config.yaml
dataset: "small charts drawn from random numbers"
train_examples: 203450
norm: "layernorm"
qk_norm: true
parallel_block: false
patch_size: [2, 2]
projector_hidden: 1024
projector_out: 256
adamw_weight_decay_other_params: 0.01
Rows from block 5 of a small self-supervised image encoder, named by matrix and row number. Rows with one number within an expert belong to one neuron, the router's apart. Each number is 50 + 15 x the weight over its row's rms, rounded and kept within 0 to 99. All counts start at 0.
Before each expert's rows are labels from the 100 images, of 14848, where the router gives the expert most weight on average: "strongest on" is what is common among them. Only what is clearly more common there than usual is listed. The data: small charts drawn from random numbers. In brackets: how many of the 100.
# router: router (model.blocks.5.mlp.router.weight, 8x128, trained with AdamW), inputs 64-127
# up: expert up (model.blocks.5.mlp.up, 8x128x128), inputs 64-127
# down: expert down (model.blocks.5.mlp.down, 8x128x128, transposed), outputs 64-127

# expert 3
strongest on: dark theme (70); items: seven (42); heat grid (41); items: eight (37)
router.3:44 49 52 28 49 58 50 64 68 59 17 51 43 52 23 29 21 52 58 51 56 62 75 63 45 44 70 60 57 41 61 69 34 27 68 51 48 33 32 61 41 58 54 44 32 63 57 31 57 43 47 20 60 28 57 94 43 33 52 12 48 46 50 64
up.0:41 44 74 25 67 39 64 35 77 24 61 72 40 55 39 67 44 45 61 27 33 42 48 28 35 43 66 52 56 46 40 39 38 37 39 62 36 40 69 38 29 27 50 61 70 65 63 54 48 53 25 68 49 70 53 60 42 75 68 67 54 51 65 48
down.0:40 32 55 32 64 54 72 50 55 13 48 24 59 36 17 51 60 45 83 36 42 73 60 55 55 51 45 45 35 61 55 55 36 39 13 43 65 71 39 40 42 65 30 22 70 52 23 52 33 33 67 40 82 53 37 66 32 54 41 33 71 31 74 58
up.1:93 39 58 50 68 67 86 63 48 35 48 25 65 39 64 49 29 42 71 49 46 27 55 42 57 67 34 48 44 60 61 44 53 67 75 33 65 31 67 24 50 51 31 45 26 38 67 44 37 44 31 41 71 49 43 51 52 57 61 53 59 68 68 42
down.1:77 78 43 36 44 75 77 51 32 40 67 49 47 63 46 44 58 14 28 64 57 71 39 47 51 47 64 06 18 53 38 65 50 33 60 20 37 64 60 41 63 71 45 33 36 63 36 45 66 52 57 60 38 53 57 51 42 58 57 50 71 55 49 67
up.2:28 22 35 44 40 40 65 61 52 59 54 32 61 69 39 53 54 43 83 69 33 47 37 56 50 42 59 43 38 39 60 60 37 50 23 77 54 40 38 51 67 29 47 47 46 56 50 72 53 60 65 30 27 49 43 56 60 58 62 53 61 46 44 15
down.2:55 68 63 44 50 74 26 58 36 75 43 58 38 44 34 55 54 44 27 51 51 57 29 41 61 43 68 48 54 67 49 37 36 49 68 68 68 31 17 29 41 47 70 52 21 54 45 60 24 47 36 55 73 58 59 65 38 25 34 22 54 42 57 79
up.3:65 47 64 57 66 48 52 56 57 27 83 25 30 34 35 56 65 42 44 53 46 50 53 48 69 41 47 58 33 70 36 59 44 58 71 35 71 75 67 23 43 28 30 34 51 45 33 22 46 41 40 48 42 57 61 72 71 55 73 74 59 50 37 52
down.3:54 46 42 68 41 48 52 42 51 28 62 41 53 43 49 51 52 22 35 50 66 52 45 46 66 33 52 44 14 57 44 53 54 25 27 47 43 42 80 11 76 59 44 56 63 84 45 62 67 35 37 66 69 27 52 76 49 36 50 40 31 29 30 77
up.4:48 48 52 54 42 51 81 30 45 66 45 54 62 54 64 72 55 72 45 40 33 40 60 38 35 62 47 47 61 39 80 64 54 26 70 68 73 56 55 62 56 50 58 39 68 38 44 31 48 60 44 53 30 45 39 53 27 42 62 41 57 56 44 46
down.4:42 77 48 49 40 62 53 28 54 69 70 33 59 48 41 46 37 44 38 45 68 55 65 52 40 30 49 27 50 67 75 53 57 42 52 40 12 48 49 65 15 43 42 77 23 48 59 57 45 77 20 60 42 29 58 56 46 52 68 56 69 80 28 53
up.5:57 35 41 47 53 54 40 34 49 44 38 46 23 69 53 33 38 36 74 33 48 40 45 43 61 70 62 52 22 44 71 57 88 47 66 63 99 48 48 38 64 84 53 31 48 37 52 67 56 48 62 13 35 55 50 55 29 49 71 33 51 61 53 45
down.5:44 46 65 40 30 38 64 57 36 37 48 45 58 44 55 55 32 70 31 64 40 46 37 65 46 75 48 45 44 61 27 35 46 41 25 71 66 49 79 47 71 00 67 75 60 40 50 72 50 68 37 39 36 51 57 34 24 81 35 37 45 45 63 53
up.6:47 38 60 40 77 41 69 76 46 54 51 21 65 65 57 45 47 32 29 48 64 69 63 53 26 41 20 84 40 42 48 36 70 49 47 17 12 30 53 43 45 63 30 65 56 54 24 57 49 71 57 40 63 47 68 67 60 38 53 47 48 47 41 31
down.6:45 61 82 31 30 76 37 39 30 32 47 65 00 32 52 79 63 32 68 58 28 75 46 73 55 66 63 83 45 20 37 66 25 52 37 42 59 46 48 41 55 63 71 13 60 56 60 31 52 66 50 39 55 48 51 61 59 46 61 35 46 60 71 20
up.7:69 55 64 75 44 55 46 33 47 58 64 73 64 71 51 59 34 55 49 34 84 30 48 69 21 45 37 33 57 44 51 52 72 57 44 27 37 50 70 55 49 80 62 39 41 72 52 26 73 31 78 36 31 23 50 51 50 70 52 60 62 45 50 49
down.7:42 37 20 42 38 50 41 58 71 23 73 57 26 60 41 38 61 21 63 49 37 46 53 39 61 33 52 81 28 36 35 60 39 48 55 71 54 59 54 54 66 72 74 40 23 50 48 28 47 50 45 59 18 47 26 60 50 37 57 37 68 54 58 72
up.8:23 48 59 83 40 64 71 43 62 45 74 61 60 62 56 77 60 59 50 61 71 64 60 39 46 54 52 54 44 67 70 60 39 35 37 45 72 40 37 64 65 49 55 43 67 78 56 60 68 38 29 18 55 43 34 38 35 51 43 49 50 51 24 37
down.8:57 48 37 43 54 72 54 60 76 52 65 37 50 46 51 72 68 25 30 29 43 48 42 31 46 49 66 42 58 51 69 83 60 69 36 26 55 71 55 49 41 22 15 47 60 21 54 48 52 39 56 47 33 37 34 58 50 37 48 47 44 50 64 62
up.9:28 74 69 58 18 27 22 46 45 52 52 34 37 43 42 53 49 68 39 65 55 46 36 44 90 39 42 49 42 63 28 40 38 57 53 36 72 49 42 61 27 72 45 56 56 55 67 80 62 58 32 33 62 57 43 49 61 51 56 78 58 38 79 44
down.9:72 32 42 28 60 81 40 45 28 55 56 44 67 46 63 49 27 54 59 59 82 56 59 19 56 59 76 37 29 48 65 43 54 33 51 26 32 77 59 21 20 29 48 51 56 35 75 39 52 41 66 53 53 58 73 56 52 62 35 53 37 68 66 50
up.10:45 58 19 54 28 56 68 37 53 51 57 89 42 59 74 59 73 17 54 30 55 38 69 57 62 46 41 45 40 63 54 57 77 47 00 72 59 47 51 63 66 43 55 61 52 44 46 52 45 34 75 41 54 51 49 26 54 57 30 29 49 59 34 51
down.10:53 46 37 40 26 64 38 39 62 51 63 33 23 88 87 44 67 37 62 39 62 43 54 42 52 41 60 37 39 55 54 56 53 44 54 63 53 65 55 54 34 37 56 70 46 53 32 40 59 40 61 50 61 49 54 47 47 67 46 53 32 41 62 52
up.11:54 43 63 45 58 47 69 60 46 67 36 38 69 62 59 33 51 53 52 54 51 22 40 50 34 62 54 31 23 35 52 43 50 14 21 49 36 66 15 51 44 42 50 51 68 13 57 45 61 29 52 47 53 50 26 75 62 84 77 58 78 82 66 63
down.11:40 57 48 46 42 48 39 57 50 43 42 59 31 50 46 39 49 34 26 37 86 30 40 26 40 67 72 46 34 56 53 35 27 53 33 46 32 81 29 24 50 45 58 40 52 68 35 54 40 51 42 46 78 68 48 40 16 44 45 73 42 48 55 43

# expert 5
strongest on: dark theme (93); dip in the middle (48); items: seven (43); lollipop chart (42)
router.5:52 79 58 47 57 61 32 41 47 55 25 43 46 34 41 58 49 60 78 76 64 69 52 44 58 92 58 38 37 62 39 73 74 44 40 32 38 38 71 40 52 48 85 31 46 53 36 31 53 64 46 55 43 36 45 53 79 57 10 39 49 57 59 50
up.0:34 43 43 56 18 42 51 56 50 61 59 35 46 44 46 41 78 69 39 71 64 43 74 67 44 20 73 68 36 39 47 62 40 60 59 46 52 55 37 56 50 73 50 52 52 58 55 58 29 49 46 58 31 60 43 47 43 33 53 58 42 28 39 34
down.0:56 55 80 68 48 55 38 48 40 39 72 53 45 47 58 22 43 38 49 39 64 79 64 54 47 34 58 62 69 68 73 41 35 47 48 33 35 48 56 65 40 47 51 56 64 59 24 40 69 33 31 59 58 50 58 57 39 37 06 50 59 47 62 26
up.1:34 50 58 54 43 69 34 38 50 62 61 85 50 51 39 37 38 64 52 59 54 19 49 35 54 42 64 50 38 57 29 63 56 58 53 58 41 48 52 47 48 22 53 59 32 74 22 38 35 51 49 74 21 46 39 46 01 26 54 28 20 27 58 71
down.1:57 59 45 60 60 39 53 41 56 22 59 21 40 56 84 66 40 74 50 36 46 60 57 45 43 53 18 50 25 67 29 33 22 79 56 93 35 64 62 61 34 72 47 61 50 19 56 76 66 50 68 70 68 48 47 53 47 57 42 48 43 59 51 59
up.2:68 28 43 24 43 43 60 54 81 37 36 63 48 51 51 46 51 16 63 45 32 21 26 39 23 56 24 24 34 64 55 67 57 37 35 36 86 25 66 58 46 61 25 33 42 41 95 47 61 44 35 55 53 50 63 53 63 59 56 28 42 52 75 55
down.2:33 49 70 41 67 60 22 74 40 76 46 45 35 63 53 38 44 63 64 36 70 58 46 36 55 70 36 49 67 27 40 78 49 72 64 72 16 39 66 45 48 53 61 48 66 22 54 63 44 60 54 45 46 69 55 24 27 58 37 34 78 25 46 46
up.3:59 56 44 40 75 06 59 37 27 71 57 58 55 56 54 27 65 54 38 37 46 36 31 68 56 34 47 76 76 70 59 54 45 46 45 43 62 44 48 59 30 54 61 39 50 44 56 38 45 67 74 56 31 60 60 60 46 62 43 25 44 59 46 64
down.3:80 28 44 74 61 37 74 47 42 47 24 72 40 27 50 59 48 50 37 47 63 23 78 58 38 25 35 57 53 63 26 60 42 31 47 72 37 58 38 62 16 35 67 68 55 75 46 60 40 63 66 48 52 61 47 62 38 40 41 40 42 52 44 60
up.4:40 57 47 36 61 32 20 43 51 39 53 42 62 73 54 59 25 44 45 44 43 37 67 53 30 46 46 95 42 51 30 53 69 41 64 50 36 32 21 36 58 41 65 58 34 43 51 73 71 60 68 44 34 62 30 50 44 42 53 76 53 38 49 83
down.4:55 92 41 23 63 44 41 36 48 20 37 40 60 62 54 47 69 46 44 35 56 67 50 47 43 50 63 73 33 62 50 53 45 50 56 59 67 40 91 41 48 71 61 43 45 46 33 28 40 35 43 59 78 39 59 41 31 42 48 10 36 56 31 59
up.5:26 45 55 31 43 82 50 49 49 53 46 67 45 82 73 63 71 38 73 52 00 43 40 55 51 54 44 32 55 49 86 49 63 50 56 78 32 55 33 61 22 68 37 57 38 37 66 47 55 42 62 59 44 41 49 55 63 60 32 46 71 55 52 37
down.5:17 56 40 59 42 32 52 53 45 58 58 47 53 65 33 44 18 63 67 36 34 50 58 45 49 66 41 37 50 58 52 30 50 57 72 30 28 54 50 37 27 55 38 61 40 67 55 55 48 56 72 48 53 51 48 66 47 61 64 59 77 45 40 65
up.6:49 54 74 72 42 51 33 27 53 24 60 67 62 49 27 66 63 40 50 70 41 27 59 42 41 59 66 15 33 58 53 65 37 60 59 40 70 69 49 58 36 71 36 48 58 36 68 61 71 61 48 47 38 65 47 51 53 57 19 51 19 57 32 58
down.6:57 40 82 41 64 60 32 47 57 54 32 46 14 13 51 49 59 59 24 35 72 60 18 75 32 76 39 70 56 36 50 50 41 43 63 72 49 29 61 43 61 44 43 57 48 38 40 67 46 50 26 66 61 53 30 30 47 52 37 35 64 63 62 42
up.7:36 44 85 53 35 58 67 55 48 23 54 50 40 54 46 69 36 55 55 52 56 76 39 46 58 52 43 48 43 00 57 47 56 47 61 77 61 67 25 55 64 73 68 54 21 44 23 51 52 31 53 54 44 37 78 59 41 40 34 61 60 81 43 49
down.7:31 64 46 72 40 20 50 47 58 32 36 48 20 28 31 64 48 53 34 59 35 55 59 44 47 36 45 67 37 60 47 20 28 13 49 73 44 63 70 76 31 69 47 69 46 69 55 32 40 69 42 58 72 59 68 61 44 75 55 33 60 36 56 59
up.8:29 56 24 58 39 63 44 52 54 35 65 93 85 40 45 53 44 52 40 27 45 47 55 71 59 40 51 48 43 57 47 59 65 58 41 87 61 48 32 68 53 64 69 66 43 44 50 41 57 32 55 23 43 50 34 32 56 42 44 51 56 82 61 34
down.8:61 18 59 41 37 54 44 27 54 60 44 23 34 84 88 64 45 50 62 56 44 24 73 67 70 56 59 49 20 40 44 68 38 30 64 49 60 57 77 50 64 37 26 75 54 50 42 53 50 62 55 60 43 36 48 54 29 31 64 44 63 28 61 45
up.9:51 39 20 64 38 54 67 62 58 39 45 85 60 50 35 42 67 47 50 50 52 36 37 52 71 50 45 45 71 48 53 76 23 54 33 60 43 56 61 42 30 53 44 32 62 52 61 30 37 31 70 49 33 37 58 62 48 41 33 47 66 34 44 47
down.9:58 21 70 57 66 24 45 60 48 59 55 48 36 31 65 45 54 62 69 25 58 46 39 27 46 38 61 67 51 91 35 46 57 34 55 50 54 50 31 35 58 53 15 65 63 45 70 58 48 57 47 39 47 56 17 44 52 43 47 57 39 73 66 60
up.10:80 55 58 65 47 50 51 36 50 50 51 40 46 38 63 63 64 64 42 57 49 53 46 40 27 66 44 50 30 54 71 27 49 71 29 34 45 60 64 41 31 31 48 41 40 50 30 61 45 55 54 46 87 55 44 58 30 63 29 55 53 31 78 45
down.10:56 58 56 72 43 56 74 56 50 43 51 65 38 40 62 77 23 63 32 67 46 36 60 52 49 32 55 54 22 67 53 38 65 41 78 44 47 75 21 56 37 40 35 46 57 46 79 38 60 17 28 61 42 40 52 54 37 60 53 65 66 41 25 61
up.11:63 87 68 31 48 37 68 33 57 30 44 58 55 66 79 45 31 59 38 43 57 41 48 75 55 52 32 56 57 44 49 38 61 25 43 41 54 46 33 53 66 56 68 18 75 54 49 58 48 51 71 52 25 22 62 81 47 72 59 40 29 60 32 40
down.11:25 30 20 48 40 64 59 45 54 58 64 61 48 69 43 67 46 54 55 36 74 56 26 36 38 40 65 41 50 40 29 49 46 15 43 57 63 44 76 81 31 53 27 57 62 60 54 76 61 52 62 50 53 45 38 09 36 46 56 80 47 55 46 72

# expert 7
strongest on: one colour (94); histogram (73)
router.7:44 68 39 71 57 62 58 38 32 49 57 30 42 64 61 30 53 56 75 77 69 39 61 60 17 49 35 41 43 77 60 37 37 53 44 42 37 44 52 58 63 49 46 55 57 52 65 69 48 34 48 27 56 56 61 58 55 37 45 54 41 35 34 35
up.0:50 39 50 48 70 78 66 13 35 28 58 43 69 70 47 47 64 45 43 68 40 49 38 61 53 62 85 62 39 65 54 50 39 44 55 58 71 41 57 24 44 66 49 27 62 57 28 56 40 66 77 59 39 52 56 54 42 80 52 71 61 59 43 34
down.0:55 19 85 48 60 62 39 30 57 54 27 47 49 36 40 49 32 48 59 47 58 38 64 33 75 38 61 38 55 26 45 61 42 37 52 54 49 64 25 22 61 58 39 61 60 78 57 60 42 54 53 30 61 37 26 42 56 55 53 39 82 73 43 48
up.1:53 15 51 51 73 51 62 12 53 41 45 46 44 80 68 50 59 62 56 21 36 75 54 26 48 55 74 47 43 56 63 51 21 72 50 65 63 64 69 36 48 46 76 52 43 39 43 55 66 70 37 38 64 46 53 45 54 71 58 47 76 25 44 28
down.1:56 37 62 53 57 55 56 54 50 40 57 63 24 37 38 65 34 72 36 44 30 49 61 34 46 34 67 50 50 32 66 69 84 30 55 56 47 54 53 38 40 41 34 57 50 48 48 42 74 59 68 44 49 48 23 80 50 40 30 35 56 53 68 69
up.2:55 56 45 35 43 51 84 39 57 35 31 19 46 63 36 28 65 33 45 45 48 48 49 48 42 64 38 42 35 45 52 60 44 23 73 64 77 80 63 37 58 23 74 37 26 60 40 65 63 46 30 48 53 52 48 73 62 56 36 56 22 65 66 43
down.2:58 38 58 29 41 48 54 56 42 66 60 53 60 44 59 66 68 33 64 29 24 64 61 79 64 33 42 08 51 43 40 53 44 48 40 62 28 49 48 83 64 65 53 35 54 13 33 49 44 30 26 68 67 54 55 53 60 29 36 65 47 53 62 64
up.3:44 47 58 26 40 62 44 34 45 68 36 28 68 34 45 52 65 45 49 51 55 61 58 56 41 53 81 71 30 38 66 60 71 51 76 50 55 55 45 41 42 34 66 36 07 38 66 45 39 68 47 36 72 40 45 58 62 20 49 21 49 47 71 57
down.3:48 35 51 17 38 65 73 51 71 36 35 38 80 63 46 16 45 42 31 38 46 75 72 38 42 29 53 43 47 50 91 59 42 49 77 54 30 53 60 57 48 42 54 12 21 58 69 63 60 45 40 65 46 38 63 63 42 33 70 68 50 70 68 46
up.4:75 54 48 59 78 57 66 37 63 67 65 48 38 40 38 46 74 68 36 49 05 41 54 29 64 41 54 54 38 75 54 98 44 46 20 57 47 33 65 41 34 44 52 42 60 56 63 42 65 79 67 61 36 57 52 58 62 52 50 45 74 63 49 37
down.4:33 45 29 46 76 50 64 71 67 51 50 44 29 66 47 69 53 39 51 31 65 43 27 55 50 32 71 50 70 48 48 41 51 34 77 51 76 75 42 23 53 49 62 62 63 38 62 53 48 75 31 45 49 70 52 36 55 57 48 51 62 61 52 57
up.5:48 53 25 37 51 63 31 74 59 52 23 33 96 52 48 43 60 31 60 57 34 42 51 59 52 61 44 40 51 54 47 57 58 44 65 37 37 64 19 45 54 76 58 54 50 30 28 60 58 36 78 47 41 63 57 74 68 30 59 56 65 44 35 56
down.5:53 37 49 69 60 34 55 23 35 77 29 45 27 14 29 70 44 42 70 39 34 52 44 47 56 34 68 53 43 35 44 37 85 46 51 52 63 34 18 37 67 39 36 54 57 64 67 82 51 36 54 45 33 51 49 47 29 61 58 53 52 51 80 46
up.6:41 59 50 53 43 64 23 30 24 49 62 46 55 56 52 28 38 51 51 60 67 53 29 68 59 55 40 59 48 51 19 54 67 37 62 34 38 49 72 58 53 36 46 62 52 52 49 58 34 30 54 59 74 54 24 69 54 58 24 36 63 55 72 49
down.6:37 55 51 57 61 42 62 52 82 38 48 51 55 50 54 60 34 39 36 65 53 53 52 79 50 27 62 36 51 34 43 23 62 80 37 52 52 16 14 81 39 51 58 40 48 60 75 63 60 30 39 55 30 38 45 26 63 49 56 56 52 73 44 40
up.7:59 52 53 64 55 56 35 31 40 32 59 25 61 55 53 54 42 53 22 20 48 69 53 40 35 76 50 55 71 45 56 45 69 84 34 46 60 68 48 50 39 49 37 73 63 36 47 69 76 36 57 47 67 59 54 35 57 54 50 55 64 18 68 46
down.7:55 52 37 45 83 54 46 28 30 40 44 78 58 30 56 20 43 50 00 24 63 35 53 54 69 45 11 58 54 42 82 59 23 53 64 60 62 45 52 54 64 64 44 80 50 49 37 42 53 61 69 48 38 42 35 51 51 49 44 35 62 28 51 70
up.8:53 50 54 29 55 42 53 51 44 17 68 64 49 61 43 54 69 84 52 54 73 51 70 55 42 61 73 31 31 06 70 22 47 39 63 47 65 24 45 58 47 51 32 64 50 58 50 48 47 60 83 60 62 38 54 48 52 49 48 48 34 60 57 46
down.8:34 76 62 45 48 45 54 39 69 67 34 40 32 51 63 52 57 55 71 54 49 30 32 56 66 67 44 51 46 39 48 30 33 52 41 74 37 39 42 41 41 73 38 52 64 49 45 49 65 48 49 77 48 46 58 71 67 45 61 78 74 43 25 71
up.9:50 28 72 41 52 63 33 68 26 37 68 72 57 28 50 60 52 43 42 51 37 60 59 49 67 54 59 39 55 50 40 67 33 44 54 28 57 62 37 63 10 71 50 68 46 94 63 28 54 52 46 57 54 41 42 35 63 59 42 64 42 69 23 41
down.9:75 45 46 58 32 40 44 76 79 66 03 49 43 70 69 47 50 58 64 45 63 60 53 86 49 53 56 36 36 63 38 41 53 54 57 35 65 72 62 33 39 40 64 47 54 48 57 62 39 38 46 56 35 65 54 62 34 66 42 58 39 51 51 69
up.10:84 45 25 56 64 56 23 40 67 84 59 45 54 43 42 46 66 62 57 61 60 51 05 51 58 81 42 49 44 14 60 25 59 67 41 55 45 62 45 58 31 88 46 61 68 51 22 51 39 39 67 35 55 43 22 54 72 66 55 42 66 70 55 61
down.10:42 42 81 48 78 57 51 39 41 60 61 82 67 28 52 76 29 15 40 14 51 63 75 52 47 50 72 32 51 64 54 37 48 50 40 43 68 50 60 30 54 18 62 48 53 37 44 39 57 72 30 52 53 59 58 62 49 52 40 79 33 46 37 38
up.11:47 61 49 49 78 66 32 42 65 63 65 41 76 83 34 62 64 51 33 62 70 57 62 36 32 60 51 48 37 65 48 49 66 50 58 57 49 50 61 25 40 39 59 58 55 50 31 32 40 63 27 59 56 50 53 51 73 77 24 52 51 32 61 48
down.11:55 42 47 60 47 39 66 63 64 52 56 56 36 45 51 58 37 35 54 68 53 44 59 42 29 60 22 49 27 86 51 50 44 50 86 44 36 79 38 62 41 53 65 37 38 63 71 35 55 32 40 43 59 28 55 28 00 56 45 61 47 74 38 49

# expert 6
strongest on: dark theme (100); one colour (90); radar chart (46); items: three (43)
router.6:62 68 59 73 55 34 79 28 58 40 77 55 62 58 43 64 76 62 21 23 55 48 64 44 62 43 46 73 39 40 59 45 54 69 56 53 53 62 66 32 41 33 66 50 58 47 42 38 54 46 31 55 44 51 28 35 36 77 18 48 48 26 52 52
up.0:63 45 61 27 72 61 37 57 67 70 46 46 51 20 53 18 31 75 44 42 56 37 54 47 37 35 40 34 72 42 59 66 42 79 57 63 60 25 47 43 53 58 54 51 37 48 36 64 47 17 25 56 47 62 42 68 45 20 44 50 39 21 63 81
down.0:52 40 33 62 47 78 80 38 52 62 46 81 42 57 60 56 75 35 43 43 69 55 24 66 31 57 34 50 55 22 65 50 59 51 58 42 42 38 45 61 33 55 61 62 67 58 23 65 46 40 37 38 68 42 61 44 56 40 35 38 63 75 72 60
up.1:67 35 57 52 73 56 38 18 64 26 65 29 42 38 41 55 32 57 44 87 49 43 50 67 57 44 57 44 52 39 38 40 32 37 35 41 32 64 33 44 38 63 26 47 46 60 28 49 41 58 70 24 52 44 56 33 71 46 32 28 39 61 47 52
down.1:52 40 31 55 31 50 49 37 72 58 54 38 51 41 63 43 37 31 33 45 34 45 45 65 40 12 57 46 72 60 36 43 68 17 18 41 45 38 46 55 76 46 27 65 37 57 27 67 83 39 52 41 75 22 68 27 56 56 69 32 61 38 49 71
up.2:66 56 56 47 58 65 44 60 80 34 22 49 60 66 51 20 35 72 25 37 44 67 42 62 68 23 56 50 48 40 54 48 43 48 62 60 59 38 62 37 60 68 47 38 31 53 44 60 54 47 28 81 43 40 83 56 54 31 50 63 66 53 52 80
down.2:36 81 66 36 61 54 45 22 40 79 65 67 34 40 50 62 52 28 42 57 71 24 50 09 32 77 52 31 53 65 25 49 47 48 22 35 49 45 49 18 43 57 45 66 47 61 48 37 29 53 42 40 78 67 59 48 50 61 36 59 55 72 47 53
up.3:50 62 73 23 67 20 55 50 27 61 58 67 30 62 59 40 65 24 37 47 41 70 49 48 52 48 23 36 27 43 67 44 44 37 24 49 13 49 62 50 69 40 79 36 67 54 48 74 48 61 82 76 43 50 71 49 52 25 58 71 49 16 63 55
down.3:27 56 30 34 53 55 57 47 49 60 30 57 31 37 71 29 76 47 64 53 62 56 46 41 66 40 31 65 50 70 18 67 62 53 43 27 59 82 35 29 65 57 37 69 63 46 26 39 44 49 56 63 40 54 55 64 58 70 45 60 73 42 45 35
up.4:84 32 34 61 51 68 45 75 35 24 66 48 42 17 43 10 38 60 60 23 59 29 37 45 55 66 62 22 55 68 63 61 26 52 39 23 26 75 27 53 30 45 49 63 35 73 41 52 47 45 42 87 60 50 54 42 45 54 59 64 56 62 53 01
down.4:39 56 48 49 62 38 64 43 15 45 48 42 56 49 45 43 41 83 37 26 51 46 39 50 45 54 86 55 50 52 42 61 59 61 58 19 38 38 54 34 67 65 67 59 67 42 35 37 31 68 35 57 41 80 18 69 68 47 74 66 72 73 45 53
up.5:55 55 41 71 48 42 44 35 42 80 28 66 64 81 76 39 18 36 48 71 58 50 74 51 49 71 64 51 46 66 64 68 46 68 49 29 47 46 80 34 31 64 57 29 34 63 61 43 50 39 79 54 45 45 64 57 47 70 59 50 39 37 58 43
down.5:54 37 40 43 54 59 45 53 91 55 76 58 52 39 45 35 52 76 53 57 33 41 56 30 58 49 69 62 50 46 51 29 42 54 52 30 84 35 42 68 57 70 58 56 11 35 57 16 33 65 31 34 49 45 50 61 55 78 54 63 38 68 67 58
up.6:15 53 50 70 41 39 17 62 41 50 30 56 31 52 86 44 68 44 54 49 56 55 63 40 37 43 38 41 43 55 67 59 55 45 53 70 70 40 49 43 78 49 33 46 44 56 55 32 63 34 69 40 52 70 67 38 32 36 58 53 64 48 52 49
down.6:76 44 28 33 46 50 64 56 79 62 45 26 34 41 53 37 51 52 71 51 33 42 32 47 26 63 46 45 46 60 53 29 60 50 76 54 33 45 47 29 33 27 63 74 61 33 49 64 42 64 65 73 54 56 50 48 50 60 62 50 41 44 62 62
up.7:36 34 50 73 61 39 92 67 56 52 48 27 32 53 63 44 42 61 21 57 47 42 25 14 29 83 47 37 43 85 37 56 37 56 48 70 52 63 49 35 40 45 59 60 62 48 60 54 73 30 45 48 24 41 38 54 65 66 54 56 46 35 50 19
down.7:66 77 69 35 40 35 29 39 61 14 50 75 63 23 51 58 56 47 65 50 30 33 59 57 47 74 63 64 36 48 34 61 46 59 63 37 42 33 41 53 99 62 34 58 40 47 53 68 58 66 15 54 50 65 66 55 37 39 27 55 31 46 37 48
up.8:53 65 29 67 35 49 55 49 58 41 64 36 57 23 54 47 42 60 57 71 59 35 51 48 32 66 63 54 31 50 42 24 56 62 63 43 40 52 38 45 40 62 51 55 62 53 33 41 22 53 56 48 59 39 37 43 69 29 52 82 45 64 34 39
down.8:46 60 61 50 20 32 41 40 67 35 59 57 53 46 73 45 85 23 36 40 44 63 51 60 76 42 62 46 58 62 57 18 50 61 50 52 37 37 40 28 57 37 70 48 19 53 67 47 55 60 48 47 46 45 77 45 50 74 34 56 32 26 70 39
up.9:28 43 53 65 45 40 67 37 58 74 54 63 56 55 57 61 34 56 40 27 65 46 64 60 41 42 67 51 50 61 79 44 64 69 58 74 57 34 32 48 44 55 44 44 37 51 65 12 32 53 64 34 33 63 43 49 46 46 57 36 52 38 34 47
down.9:33 74 16 30 37 65 46 75 59 72 49 44 55 47 29 49 26 47 64 80 63 61 23 56 73 26 38 66 74 39 59 75 39 26 30 43 48 64 16 54 42 54 53 58 50 51 50 45 58 55 73 47 42 48 56 63 71 51 59 60 30 63 46 53
up.10:32 34 33 18 43 41 46 66 58 46 43 62 69 45 54 86 58 33 39 35 34 44 44 65 56 40 53 48 74 42 34 58 59 57 50 63 43 26 50 28 41 39 57 73 62 31 40 29 65 60 87 59 47 59 39 40 34 28 39 52 53 41 44 36
down.10:61 55 56 48 59 80 49 28 62 31 65 32 63 60 60 54 30 55 68 56 35 37 36 43 31 40 48 68 22 58 63 42 40 72 49 40 53 81 48 64 64 49 66 50 18 66 68 53 25 38 44 60 43 65 54 69 64 80 39 58 49 35 37 46
up.11:57 53 45 40 65 52 47 43 61 36 41 53 56 54 65 32 49 55 40 48 99 35 64 50 47 34 62 49 39 68 57 52 63 39 48 70 48 35 48 64 54 61 30 50 57 66 69 58 27 58 50 73 22 51 43 33 65 65 34 61 86 52 69 46
down.11:58 68 60 33 61 59 41 44 71 62 48 54 52 42 53 49 31 62 43 31 63 69 45 34 66 53 55 25 20 28 21 60 69 38 52 83 35 33 27 12 32 59 66 71 70 63 38 29 31 54 58 47 73 73 69 57 62 30 74 37 41 19 47 63